{
  "encoder_arch": "vit",
  "model": "contrastive image-text model",
  "dataset": "rendered rooms with furniture",
  "train_examples": 36250,
  "image_size": 48,
  "crop_scale_min": 1,
  "horizontal_flip": false,
  "translate": 0.06,
  "tokenizer": "char",
  "vocab_size": 28,
  "loss": "sigmoid",
  "embed_dim": 128,
  "encoder_norm": "layernorm",
  "encoder_norm_position": "pre",
  "encoder_activation": "gelu",
  "encoder_mlp_ratio": 4,
  "encoder_head_dim": 32,
  "encoder_fused_qkv": true,
  "encoder_bias": "all",
  "encoder_qk_norm": false,
  "encoder_parallel_block": false,
  "encoder_inner_norm": true,
  "encoder_moe": "top_k",
  "encoder_num_experts": 4,
  "encoder_moe_every": 2,
  "encoder_expert_mlp_ratio": 0.5,
  "encoder_experts_per_token": 2,
  "encoder_shared_expert": false,
  "encoder_patch_size": [6, 6],
  "encoder_layers": 8,
  "encoder_width": 192,
  "encoder_positions": "learned",
  "encoder_pooling": "mean",
  "text_encoder_causal": true,
  "text_encoder_width": 192,
  "text_encoder_layers": 8,
  "text_encoder_norm": "layernorm",
  "text_encoder_norm_position": "pre",
  "text_encoder_activation": "gelu",
  "text_encoder_mlp_ratio": 6,
  "text_encoder_head_dim": 32,
  "text_encoder_fused_qkv": true,
  "text_encoder_bias": "all",
  "text_encoder_qk_norm": true,
  "text_encoder_parallel_block": true,
  "text_encoder_inner_norm": false,
  "text_encoder_positions": "learned",
  "residual_init": "none",
  "optimizer": "muon",
  "muon_scale": "match_rms_adamw",
  "lr": 0.0021,
  "momentum": 0.98,
  "nesterov": true,
  "orthogonalizer": "newton_schulz_5",
  "adamw_lr_other_params": 0.00082,
  "steps": 10900,
  "batch_size": 256,
  "epochs": 77.0,
  "lr_schedule": "linear",
  "final_lr_fraction": 0.05,
  "warmup_steps": 210,
  "weight_decay": 0.1,
  "adamw_weight_decay_other_params": 0
}
Rows from block 3 of the image encoder of a small contrastive image-text model, named by matrix and row number. Rows with one number within an expert belong to one neuron, the router's apart. Each number is 128 + 32 x the weight over its row's rms, rounded and kept within 0 to 255. All counts start at 0. Numbers have three digits each. After the name is the row's rms in percent of the matrix's.
Before each expert's rows are labels from the 100 images, of 14848, where the router gives the expert most weight on average: "patch colour" is the nearest of a few named colours to the mean colour under the peak. Only what is clearly more common there than usual is listed. The data: rendered rooms with furniture. In brackets: how many of the 100, against the usual share in percent.
# router: router (encoder.blocks.3.mlp.router.weight, 4x192, trained with AdamW), inputs 0-95
# up: expert up (encoder.blocks.3.mlp.up, 4x96x192), inputs 0-95
# down: expert down (encoder.blocks.3.mlp.down, 4x192x96, transposed), outputs 0-95

# expert 1
patch colour: black (77 vs 17)
router.1 094:122095079189155080174110176148141133130149178164115074125139102176116148141087201123086093169125129099106086165083087095077115096098171140063108091090113097115101130121144125151147122146182123142093101096120137201137112162145125116113154090128174150184144153140162165146100098162111155117
up.0 092:141082171077104142147132161105061120203095124139095140103059056105166135173119078160075091109105127119135128183139150134148170141090128127161084135136090096112155168103155145143146119155093110129116147078095124140112164102155161098132130112141059169095086153118114072152150140155111111149
down.0 099:105135143133132148032144150124145126111160101111154110128125108101085102111170165142143126069086158165121134156113128136171175116128190143080151099103165106150094122169166172111114136133145136117133151112145138129112113126096068091110129098105139069113165098113118180107175126066141158137
up.1 115:097135125113104160132096114123126116112170079100110142105179157121106126170146103127132124120101119191162118147040110093160133107072164131130092232123134127131185055100149130130143130110078121136152092051144107144133110120080133126094140099187156168148092164163137091097140135158103089100
down.1 110:130062138138144098111128100094106157095073103099222159178161144117149093144170126076097086107197117168148177147134211078167079132151106135148089147109138171135091099173098093131123110163136107156155184126074102142136158130138166208069111144145090151128086134194140140115115103151121139153
up.2 101:171124095106130194133097144172099169152158163106090186192083110072129136133109101072148142110112092146135125159150092115157125162140116212174157087116056161095124116120113078138139142113144151090101149106142115164175101132167062123133193151176108153087094143154136105083097097115090098115
down.2 107:130138115102146179122086146158093115089123129142119115109088099114081178144132141159177121132102098152111171166125147098131122136087104190179128142129120165145091102074141092134097109161146147181153103075108125163132192138115137168159144107101150092076122119108159028147114103153126167133
up.3 098:115172142108141118113166068174142101121094105121132170123104170106131152144140141111101148101150149124116114134144119122136102117158087073164144161147116175161137116129104104152102100138116142110121145143139069149108059124113217195170103140159075158138110104197130119124159124116119147158
down.3 093:149106107090057164099093183106140088152166118120135113131108102101107133135119185134113101149121144156111195092161076150100058096127153101178141100132128089097129167162165094148206138072124162145208150128099146142197154141071077088139124120195119085073090111065124102080087127126145148127
up.4 101:097075107083136076089164143131150130155119145150148131123155154108111146117087131150172086114112094122134087107167101115135210160118150149122168131111121087106150153104114181146147111142156147138139035140123110143149133087174146175102172142106162116091122156102161175133123113113151200181
down.4 112:120143144160125115138129166084066098112114131111125097187142131130129133115231149137131161127139152150131144116134146122146105095097056124185085137158091151116103080147163150088069144128097108087107173135196106094116153153081107070173148096085132178160114110147085143144113084119152052110
up.5 120:105095143147138044096074153096081180133148133107115135093179118136138122109120116139099121141087194124164095123160150163185181124121122177133140174101127072127181107149150109051137194140108135139164127143185094132080173084161096052123102125160086080172116128116130136126133166129113113129
down.5 119:157116120137153133085130134189104161143153072118182097124169111081140168107148091116131132143165153138177075134118115111137151139115128099165155195118103130068191131134195103054125144121110092137124119121166143139138121057188069100168058155146110142078136131123097174157090150120150110209
up.6 094:133152064086123134179178121079067129150108135118124126103122129166130122082143072113098186122120095130134147110196184188099122066116201119088148085087123126086142191117117150124128152176153150118075174192143135109125120107127141144131077120168133146097108105091128131135120095161127099098
down.6 090:122108169193055114070042130132131090112129104157165066119118118104082116175038124085128113158080136142137089142112118081160163154091145113145123152122150095168157107107157114138125162047151082212126171085107166127150144115108103123093125098118115147128145136129157129098105156136133172153
up.7 097:132102150147159121161115169132138104112140162148162118096128176106170128143110143110133165155168139145173082109152055116137151086154071134148109101114153124075137110199159048086148108147138070219182097158148112184141107113153162139152144151131151164161134124061123144142070151099058117090
down.7 092:161123109167134128129134109136077103144148180152104067107101180119119204114123121150201135054119142064126107113082105153082123120138143162113109118100146157139169145133136190081144159096118096056101146077100150159109140143060142159124097111108059144080079143145136137097164119073108127192
up.8 101:124137125105136119143181112114109170086116130064162095091121153067136113153124103156101126169151130147150100135130129139128150116195178134087156123126193132181131147118146149055075132166085091106105126104146113083163139108160169146170128122144084097104157134153120197122093143052171152162
down.8 101:151145138153152133117127125139124130113070136141093140092094097165116120127129130079102176171129163120119159140166128131148117125080107120107091120068068132108156100181088157154186158117196098071110109154116125038059129177094076128112131133154110205168152150142129129078115092143121115139
up.9 097:154136076176140145137104122031113124110075186126139156153134082091146111135135153122107124114141194158081170128136178156153164155126129182136118081114078087092102121158116109144096179130143103150120106148101101097112076151150108153097135133139144125153124171086115145169109087185093166126
down.9 090:161154217103089116127131116145105101162137119135195101093122135116197169133101057112175112117129091215120147142112087136092095138178126112171073144126176109117105142129108125079123111070124165144109044077059150135124154085075170104178116108112117095165107080150124085119110125096161122084
up.10 099:129147118149111187111059064069185153168126173100137100089112114179158165180119185180141145166077152095060126154170110125111109132103092083113087094146101161092152231139116095131166153111178125126123105101186097139123111143136072141198189123106177120109129106157149122152138039150080146164
down.10 094:111097160097142110148145131105132171118132104084145140112153140120085140146114078132111131137130152146169164148144093110085145098134129140138086042117141203039141084160113156069142043119118153119025183160084149122155121118173130132106119108131131111123105164127155164132133192157112131117
up.11 099:160217110114139142169078135156150065060152190147137079081131127104169138090132101079072117144160135148160129112131117126052128153126134160134125082127178108091117125167136096161107082119147123165129205110095126120178118077167164100149086205078104128176173146120159161154100101087080142142
down.11 104:120149150139157118094124106103150101153143147142079072119070105116140120043137112123143175133119168151145122100110141131122138169108149165120162180103113149116165129146155158125130171129110173099151101163138082125117212075167073160169152152097164071102146166110116061091093133117128068182
up.12 102:113133043139140070103185148094165180201102099125088084079127109149120085183171121148080124086151096106152161156116139081125115102128108122153108194152117101166099125138158078123106174084141129139160109172144145176120099086145162155143085167186104124182145141133113164086072119112186117071
down.12 113:164120122122138111133133129132138152094125193164126053138145095178129130076098154106163137130092134120144123091106109146142130109102104127130124110110121127122123156144107136125162103061063151133141124060123083133173180054127108127159123106152121168119114130144141101151163158180043127161
up.13 096:119082051146148148104119165167045094087153131044154170128161103139165123101158159132137120182126109107105148110069202130140130128122076128057114161145109114126154149108100111057127128108111105136097093086092133117110088114130125172111091129173106077103155152088136143182149158155157129112
down.13 094:144098114076072177177126108104151120169113158122118122213120136153130113230128098156146120151094209147154151177149077110091174089141246169106150146110146073150092092140068178149118121095146121076134162109135088059169081086107149117129149104105104108165093146120133110146218129118079153100
up.14 102:148124116104152151180106155126120129115135143072110137108149134137136137098113173174109069175090104150109089158113064136144074180133098154119146147144161156112157095137100050122080129139101129156106057034163092193136141148136136160145149139066111115183159167124149176097088136086122120164
down.14 103:187108116152076133082119130137111133070117165097170215158138070111096136134161120105129140132158128121156155148086160191125119227106149105149117122106121144113097124093141094174191162103092127124148188136119136121077119157083203104123155101115152102103189149118114071131084083154096114157
up.15 097:152109136121151136087104180139104083126166186120048121143101161123124135102046069091181179112193203131135089086135087146105180149167155098185117066120152173116114094126119154155033099120130205162170110111141176169139106122140131094122183123111130116120147141079141113099142122143158116090
down.15 100:170141065155148085100195118132048153133130120109137086145101135106075094173143161148113155123088085060179130144190146102121118121153174079111147141207124158173098151124108110167191195125089108144162151103118074209107120122119154083121176101114163129087120111145107105121145086138094079110
up.16 098:148119031111158150125092126128090108173142143130141115123145122109152153130132106140079117112211126169166029153079085128139136105196117096135145103114173105064093111130166146049168166113098137093157090075144184114144161109182140136164122176112160126102184152137151130171136133140153098132
down.16 094:161128124082144142138096166122127151180138158169101143161130144145175165116122076115174182127152088088131106127129080152136161118133066127242139111112106115122125149131144142139083085080110149094161151155117178153122136135128174125171111073096147169150141125116113114165061095136134124034
up.17 100:192101116120089123173156189112155133116153048119146116119117073162125133085118101160124166141137081068148130167123106111132134146122217123141134055099170131175124166112135133160105186120137119127100091115157135117085171169100127144142142170161103092096108146125135113169135102182145120055
down.17 095:068152105129163118150122140104092132078100104115169120148160166153139133130131126103067102088113119122135151109153197166190123092126172117135118130124119090147108085098139095095052144144115154109091060106086165124106077170141118162080152109147178102190179142102131088067092129082076140134
up.18 089:148127147121124147104171105067131096181148105155144123176125111121108132142100207122053135144134132092083095131065117045118162168136134210142100107126123099136116119136113141092110145086125131141118137150115091094101129079143089153093177085143120122142139117090191094100123144138165098108
down.18 080:158131129134132081136088110142095077089126147121107114140126113119150117032154095160091149103115198098093097051147136162152131141149094077128173130186147139135164183126112080108122164161158120163188165136089154166156141095095136136120115160164140123137208096105107181143150077147134156085
up.19 102:066143129127168090127135097160141145115127162161114116131157075111134128125106155145158057118074136143092140106137114150167174111139121156183112084157083092087117133157168158190139117099060136154083089121101140137077105145173144134141159038138201154167078134120149134166087096110077183142
down.19 091:104085164113120175153163152103093139166191165094112133137052079125115106158115102151067070101089163128077164153086163142112068084130144141097075144160172145076149127115136153101125106151066106115143164127124096113146164120122120134111115183071101190116083158154145137122183138061127112086

# expert 0
patch colour: brown (74 vs 33.5)
router.0 096:148150148115150167080154178128089091136098160147090142145082177111122090098159130076197112173169105173106156121120100115103120167093112150178105166077109138100146073158170158145089128143132131055114102128071126114159133121124184099143195134066124119120187116157145106155078075073174147171
up.0 095:187140134136081145153108069117148095147129136075121088130153136049157109169131170111182112128073145149140159151160138151092191155093106163131064082080166062113178118120106159100137080098087139191146162108118163114106093116148100164117136144114137131096172132098126123144120173135106133119
down.0 108:151133111126134115168144152113160172076148116107121096129181156170124168184110112138149179106095124092089134132181110107065111136156096087157114141132142132108148122129118063030100160160114127181157222102119122133159168090098115112156100147186155173161090105171118174189123174106173158107
up.1 098:141070153119099098144157112116154150110160137138130147153158130126127163145114162128086107163095049098146183143162155085116114115146180156077155094143133153139138138124124119106202071030158095115105095122147121126167108135161129137098133138109170126118090098168158139106099129098112130138
down.1 089:142086110110191124139200150073118123130146156152171126102138136168089129133127160122101107114111100115125160192112162091183151065108200099176106164208155153110160132107154131140114122132122196165136160123092125068094100123142110088129122128107111206119162117093106126119116114099131066099
up.2 087:107074176091156165149158070184183107087103105132136116128114093180111159145137116128104093135107153128149151214145152130119110056158132164118115129186140186147109164188105140161132123095130145141121159109156086228069134110104134141108081111102079150140135122193113118134117121137103114114
down.2 092:089113117118139144120161116131174123111113144152138064136134149172151106151118035114061096127178164116116146105139161135150094116146135133079119177142169150146144113086093163171073045156120145164091156077138146145097104195084130186152174154117105141121114158130134211113115112096127149136
up.3 106:172144137132146129137102168136061117136109106093082098168120167089162109112117055143156127144111131104118087093129118178091114136063105148131212138128160120110148127119176104174137191095116159174179182120092162170119124143100117116104161111132177115095162120176084109146124057203115087147
down.3 109:129103176156144118034150117156169123122081189151146080129127205174133185174083165076156082128066086149172121144131102150087186135132139137143162114154140107136096150149193078148171163111146153082185113134076128187133150091078164084107118070137137096158149124152143096095112123150114116107
up.4 108:122094097122123100083126091109090181141201177119166205094123068098191121109148113156154107157124089052167153174129127135167114105225095099122165150102134135134136115124171122100096179169101105068118126163199118165122110151130155132091091141110133136176170066152131128091160144128198111116
down.4 098:132120112080090093096158127187092150141134094134071109081099116126114092105113140141108111178095113101149119122171222100164164086110117114097134178138139082148103155130135146164131112144114127124111103128148119078082124183121065095095108164152157142159058091138107139111131132145174082109
up.5 084:214121166144110160133123173114142158165133093141121096121141110164095195128076106119138134131136080175158196149099086101170139137131126069071107146162075129107114082152174152115107145093135130151153127093132137118122165156174124108100201126084108146192156067169126040167145170135109118086
down.5 082:142156071094168159108133130126119170137121165141145169170089085112164064109096154095081144110128138119099180091128172111115117159080151146107105053149157158089138170096127148135144075179156069113103129146104129124159119088179109118118103131084071084122075133062141161097072143183113124153
up.6 089:145154155095157135070156132202101125144112094179138191086131100164115121121119173102127106124124083138046125103120148101079173119047106187152165107121100141145166101097156123102197156124135107109119134152137190153075138093123100108077083149121143109152127150084148179129073123220131135149
down.6 094:115132131171110177112172164142169162109140123103147076098168152130131189088127122183089121105057147109138095131104149145155115138187142098167069109149067119131138122140115106175129154122129147136124152083143074125142175158117108129127135120102097122148117081215142111106142079085137156088
up.7 097:081096117110156139125116108158148144132135117174127150136165144078191131128089138136196122107087116111116074123091137127099092132097132187166130152115131173167063104131146110151116118131119160149099255109143126093122154107167162099126187120124108119161106143106169121137141097156112086153
down.7 090:114181146154161095128100176097130078143135086167179127103125101155125152196091127164100169089060130088068100124102182130130103101129191120114175121072158201177108110140138145118136104133161145118162110154160114127099115112129102133210112190120117106161148106062141126162107132136145092153
up.8 100:091116073173140111127143137174110153154097149096170134080167155101184094127108134105089180130118087114150088114109086137141077108131146102106143092091091092128139121140163083203166097158169075129065082114133114157144115142167158168038149189167144135125161097132142128124077107155120145170
down.8 097:159162127118124152126070145140073106103197092140116136121166148116112167124133095083098135167143140186158139149072110071104129169148116144129125141087159120155116150130150147118130100104175109118129143186117170084101170133143163099158071150041154127091151127124089119167165127158084139128
up.9 092:104144154127168145101178111121169202171125126188147169105180129109121133139131125133086116120068155114093102130091219139197147092145123092140148139088092122108120146151150147117169146161163128141126164081151071090175098138055137128076083110148117134132133157131159136114127100125126077137
down.9 098:069071126132103124133087158179125175113126095136119144155114127154068108161116138136067134084094091185171099117119157113163143131127132083092132152176115178140179143144152137173077155098170085206131156146081121153129149160097093162163114046183078151115111140116089147127151127116102096100
up.10 109:126115153176122137067148090111152136173151169164074165104140142178140182084148082126158132168122101126136132140131071134114165127150078075203123140085084108113098193172168218106100166103153181154128116191088117150054101150133117088089157139164146175161076097179147064162156111137101117121
down.10 099:043059098138097178118131197164090176097104202118092076160095126138143150161158194091111125103157160058140147074076163096153126117134142142187164086138140115141176090101110116125151159111095113073084100122156106094103120175145147127098187113158161070142130161106134160119142081149146151084
up.11 102:148116099135136072115144146088098134118103089153128140149114111135164127104086106138102071166149159131131160144178104118175172123119128105119152093175168124163094137129125125095137118092062147121130162080143137147100152008142129119183169087134112137134092101114115120191084123083135183175
down.11 095:102108111162096042109127152116108149147166062148144114129140180120132145123101079153178139125172148107103154131138111068156171170129155164129154113095088194116118117150120147069108137181079160126130140127157134126117166139132114115188090141146109144101146193085158109106156161159128060146
up.12 098:105145125139119154130162091130070122128151111117125154104122109107089151093115130130138109103101183115115141102094120087191160103122143112162143162099062122156129138110147141136149159157099118131129123083100189126088097112127148087120089098166128140149115148135142100118186155102141144174
down.12 097:139111180096184111099167140129133125156121187180078093128120108157093165087146167131119096196145115158140124075146105132130177135158146176113118175172146106093101130174102185172145118159160173119134118099152100122169104117093147123109159100134153155095119119129144092091155088158091096102
up.13 096:121123082145105125154157101111158150127146126101146127133130103145122114162142182142082125146096056109121107158132081119134106102156201103048131146208182158167165166140092141112111108104183129137092148130128088138166136202153153149091171121086112182061078062173122164095118090165048122076
down.13 099:115098117105144140133159080128128176119109113104116133137138182112108084129148126110120193098091110181063129115109155109125104095128109105136122138164157150194149122122141071159134135089140142182102097145134109111137147147056094132136104091144123180155096153109108127122127121091111139130
up.14 100:135121141154127096161133134093143118066125191127085180143089166183173154142094157117152104147159150157151150117146067121112087198118134084103158126103153134077105160121138090163166092142138120137121123093104076163118112103026154116121104111078127142150127097088123047124189140109120164140
down.14 098:150169120155122134122135186100115101116159121115128148121120112131150055143166135062114160113153149139107171180111165128046193075175164181139089136134106123106134053138177138123137146076114148128107091147147182115113175167230138051138171126133110092109104160110171100134100100178177092111
up.15 098:090087137138133186109117124144157101114128113153127144090202108120156078113142121123152157148081092133116134098146168131078185071077150141111103105121091096126163162136109139113163184135165117107124093120099111090118126115168126140140115141111141130188142161172041152120155078108154147136
down.15 099:142141118107152135073141090104111115139144146127134166093144095085095140141154099133160118146097119114118173106108143119097097134161108128100161113202104153119159101192117116168109144086092140044129073146097153157146135151081155129087165140143129152061159168135110127148100181184117138095
up.16 097:164146092091103141138047138154130145097084104076090147144165100187071122135174142165159157135141103164140143149157155091112090094149102136101116077117166105130125164142184108154096136154101173136099128128193091093143193135149164163163128134110145144144110189135089075193143125132119104119
down.16 092:140119085169172110128101072121136150103127160097113227138166101134140050149117140159142117133103188138199112173149150151155134112107127138105140105113112127179075180140096108109100141168071112094102095095096123120158122145168126094135110135137192135160201145126131075108128116125126170099
up.17 096:143112107201123152152130175130102116118179179095138149125112125122131110128116109146175103090143097092128100110071143128119208125145085140139111104055112127136167111145134134162165130183069099103135094144179126147103142111101133137150103119092130057160140174117150115169121110131149112063
down.17 099:115095085116167187090148090157119137077107085114115131150104106142149124077136131100096184131091091178134149109126166113158091106169103133131124137151089089131198123055144138109116152105124158189153153192106104094158145126138106084089171099160142127167101128153099190126099121117095144118
up.18 085:142111080120125099161126138089131126114196075135163160083124167122138157181140158139127112128081113109146128153147113131158187143124142135083112117109113139130112133116209119143150120120151076057110109161197125132124094166121122090184113100086153114096142118124144116120121218159158096127
down.18 088:196170126129137172098112126174107170160155126101130121153141101127101125128120152144121106136073133148108110132103150170112135101061168105072165148142109144161161104144072144179110112112111157137150135047119135138110171081148124128056133167130093126112125168157159088058122150177123132086
up.19 102:162132193082124105182130096074099129099147152107117066149112100071126175091169153178128120141088147106106158059134126176186153072092128097142115200161100115130116164096165185118119110173116151121171080118130160172154158089156100159101156142157189072148154135078120113168153110114132119140
down.19 108:084056144128064111098065119110154126198124077168148194137168126126142121138060115130108171154175125158153137173133121116161086150117099132101159169056176126147132162157069148162159163144140144091117106172143153094107078130099107116169144067153133087170094092114135115095124155094159182127

# expert 2
patch colour: green (67 vs 6)
router.2 104:191160080107088158168083116152116164078127124089114179133126086087048139123167152116111177075100055082138125138098165187124068092161153082164148160139152166171137145126131101126120133084135139087129096113136080062153126156101159145142124131152132161087079071134113095118157128152159126068
up.0 105:155088122125129098135124190102120102155146095153097099060165105145143138143104111105150120118132106143064135105141167166122209148076190136070160169059149076228133136151107091102116138121101087116039173119148176106108151114148124112090142147157140122088143152136078107090108100120137155123
down.0 102:082118139095090154141180090068163106153135150076085149137197107098139128188176191144146144152140162160052113097099190141103192062161128104131140157170138112161100126116160125185105137131127109127105128112127111144105089163069100086112122072141106170131099070110163158119108101147157127071
up.1 103:104115147129154108169099123126099151131069079141130070143171149183137130159060116190135155100118058159132168108120093137136127181177155148186134131109092109136192198163080104180175107098143159131093148140086188168114196105112190130119092081171088176139158147122158159123117070145158175164
down.1 102:142114144089094135110106127140117166163124132142164178138152056103124065100114205117169151071135109103133117087074161106101114137153089127100132098142151088161180122146109171160127172101103173123130093136151071118128203130106085103118131087114129130100154106166061133162123115110144148059
up.2 106:151072156126114110152134178132131118078159134108108184113133159099143157097109187180171163174110127086132164101145125137109122119178125144191085148162082191133118068195091104160124190104159083162154149100115072139159092053069168130154108152160121131119140145089122148155126139107126133147
down.2 095:072167124093083182137125131161122178164113117137129148156152206142083106103110104135119099065147121101166146115151132073109079152137078206156089065069109173106080094144075166176116129204139113150105126099139150135154131140134098184117149136086146180111089124109060146143131103133085112169
up.3 098:081119112176118079132036068089155094159107101105084168153176074161113127127123138166102081155153117142191145122170112115158136122102152113120138108093130142176127169131158134101095175102105172099119163174084136101139153125089117081160094088180176145112166143115144069132075177128117156134
down.3 107:158154080138139124196100207098104092111122136100108085170114155091098086094116106139127175118095081133168060184119121124179146168077128123105097119098147144192124112055140173100140110120140138088121114220097120200075135147201148143179097129138110158161145102141132070106100106142128140129
up.4 100:149060196152082114159107183123126114162144203097084122108160163122122094076138102062110172165146147154172083118139070052098140131142086171119113140137121133128159110112136145110096128146160141116077114133181173113143091108097096094113165112111136054097188138118147155140147105119131131148
down.4 097:156133113122152143110126137138185114094090089136063158138074118174184125171145134126170117051116146135079120148108147197126103100093126087150159099160050171130092102134172172088109110114117130108154097128089082171148152169130130164086124099093104182148109120184133076131103098151145179133
up.5 091:097133145133088138141094161055157169199149145180141155108103106174128146164159149162155139201105148143090077098130142155155139170135144162053127122059159136145101173081109118155148157088205128114154146129147130112137104134101130130102135132150083103104190156118124117086114128140162111073
down.5 089:125157139097113131116179151118140179121127112086122134131128086128093181117188141091028069092171114164142113132068168117172142106120156064170130146169050091120135153147184114078095083073112146150144201116091125111134136147146144093111126060076138133082112135163134112099185110159142111137
up.6 102:118086094132099100106166140110045126045123185123168167168102095098131080068117120132152176106166175118123137088179112090146075153149166119141130101092116085161126171083144163136114118129122130139197116125090112078131090103168150196155148144118141097131137119118143122131138156130119176123
down.6 102:145204057145137103127090176131196131123133140176114075136145134136093120140087149176093106119137147125120128155084170105163106105130144145153090093152160089160148170169179143161099161066093109107164133125139116154127121123095146104109142107125134106141129111103139088173073117068109095171
up.7 105:171113119084157104151192139118107108140084185144048067144113122099183104129127129081100178117138158077128139110140161153086137080152116167175157177114133146151131103170117128156117184118126154071087141128195125160085131098115114081122151167161151114188158152171143179082093125113115075095
down.7 106:125143101136103071130105136107195154083067070125142145142093185144209119143118107080146126106148149125167132161127114137109103153154122160165117054110172141086092079149103136067133090100093158121151170155111135095146149105130140130137099111150180123161167089175119192144150079115153169087
up.8 101:110134079127131121152142143143109199136174121158130145187141080163092125118172127167161120157106152116089115110136117149135116189103106092104087118074118102105115088085058069134171117159126151127116107103112142143136126112178138138111167145189091170095090170078082161119105223120154122143
down.8 106:182104122127075116083077200093146151146087123149136183200134131135070170174093102147113111140115142138110117099069157145105084150096154150118121111119122156140115159171102121104156153150141086127157150085148188119131112124137137078155099142138131109161158158164077109144157143159185144075
up.9 105:150140094147122116173105103164117165090120112127166136120136158211125126201104120137129102135141100127091173151150122118119110112162117100113045149125140078141087141084096089117049111132100114133160107170164116119106117127126098110091134104145136138120133069160115128163148167148082128143
down.9 111:108093169176157125183081127083109114113155123149128106130097082158201132142069125124096086128151150136119085121091137129103108131082121153129161172140158151099141118161194130142180086133147155157107101104141106083093134151092095110102151168112155135166163144146162117186085115120119088140
up.10 105:146117075126108191116087080149123119109086171055116173121161101118103103094136141106098153154080119142132157150097131077106093159115140080154103101140145190203165135099104136087101168092162118145080068202180101118131151114124127130141141173167137121113132118131116105164147123094160131101
down.10 113:069094146137143093135100177098073115138202141131080071100133093134161127187166112120103145175081123174134160118197105128121139098096126116133062099123133090150074155180141071168133140204159087144105158170151134063164071134123076136171126098157057094141133098142129103063113120141136180186
up.11 114:100145143119179158128135058121161111112131080097099112112120112057081167127142065081125139122126166171143133122119070143166143137106085135141103160168119101100102127180149139131156167208136160104175138128192121120100147138102141070170116080093123125096120110147106074141167146160170124132
down.11 113:086128175132183080092105084188137156135164094230146112108112086085149152138165112139118124090085081157175080124136153082087113158105098150086132156165114136104145137135092126147116173122154113142109110128157131128152100107106150219113136134129123176106053140109102123130129116196126138094
up.12 107:173129128154112164128038101138075113098143168084155158127130104102151169073164097177126114128079098132071127066070194143148107112113116183090109109111131133163143179174104122123133129131090121163127146150155149117077102130144156088083152149164107121196145133122116146153129138099130149072
down.12 109:187194088172152169110114106110090161136152112127126133090112140126132122090159113131089109187145115157116109105145146143172181142076176181140051130107124135135161145128161132139095141149133100147138122111138139152128081158202129101091148143132157066103085129103143147150072172066068094153
up.13 108:121094140204111137197075116151082093091088150087184117112208116151125076106122130111090127085143104161128084133130133136107131117141161116134147113084134106133153121130065074137172104191132103131103128129096144169129108096065194134182091140179102069101135124143032208132144136108143158112
down.13 121:136146114099112124123170109105112148142137065067058071153143097060085093125105125138180145178090130144095171077093160169119115152088157129160134176173113085136123188130155128123084131108116141144176157162111102104142106126103120072091123065119157198148117127084145091120136100133168124110
up.14 087:156078141129135148166162107111127115121138137090072087131186165116095129142147133116116148107089150163131111144095135106177113155149104075102107181149124091097137133139106147149105118146155143109138110125148134108166078123088132125122173070176109116126164108154120104100153150113046146143
down.14 091:153139133111096116093111117161129125126171156121135123171063078143147159145149098083110190043147159109187099129071169150134115104098061107146136134152089157098079135192135150118089098166139097096161070143136133092153167116162105138057110127096086202134149166144121136100129140111168145115
up.15 096:127134107089181111160100155109212101146110128064067096080117144160163156083122091129180196120172094193140105095133131097105166131151105117129169131148142113134130110171085139104086137095088103132113116165115152120130132104113134099178061087165147120151111171103149136098184121077118127149
down.15 105:087085117080096152111114086162121155168159129097155162108118088155081090179127169132123063153120174194145133067185100117155148113167118139146100113078114085132148152082108160089102137134143106136179108095151112119108187129142121108151126114131169085160116119124067116172221180137171159104
up.16 101:073078112150105125189155098125086126107099132121145143148113171098117116119098154179129135143120089123159182173112097081165158119135133088125125127153125144099118107129102161086122118132162046091144121138166122142152135109154150172171116186113091136142118184168132128201181152143128150138
down.16 107:102137087141096153086081077140120185108120147142133145100238148141094152105135158182141136140113168116133103132136161101132076111171166140131088116161102179168142176154113087094118134094149114157104099088128167098180117123100105153128134118205143131127156089151065143091183150022130162128
up.17 098:095152155077176094119185146191157126090132121142128188127110143120165126128140119123075165139162115114128138128089148184118146148115095152115142111138154144161083123125185078150105194106130158122123148145117107148110089176164163132142146124091134102070109155121087120153118086140155130157
down.17 090:134162100098107134183128141092096111113131144099124100077141150121155136179106113127138176123107115101081082124119092147147091124110129134080135108114161134094139169068165128181121046149116061125060141115111127119167168111092084128165096123081208122155145105118161125121095113096123177151
up.18 107:103081152184144123127173101161145111112115171163100139153138167136129109102120159063154141136081071153184159125099107135128094083153156155086134147179101149187165032118088131167173156083132107109146077133105080119133130082141094176075154050157145161129070076147155093112147056083080139093
down.18 100:097053151180092095116184121099129127130105127155184085105151132188123093174125101145127185134144116141109124145168162084172167125173168104147121153123121133104111141099163136104109094070154184132100151090122141131174214150159113134143132142137121164128161148130127159146081107127082099127
up.19 102:138123126154127099101134129133154139143168139085106057169143157141147112140103105208099089084072126121105110149152096141158151129126125092173088077173112158110109142097141135124106141127076180169125126096057132203123127118072112092148102111159116151151155113221115145143136134085098165201
down.19 095:124122143091159169162141122180114162185093168080161104101168113103165042093116162091166163092160078127158109083159160133098227153133167123175148153079154098116125073161178154107064148132142080084106122170103177116123099123133130112135185142069105090119133137080132129144108094153134129129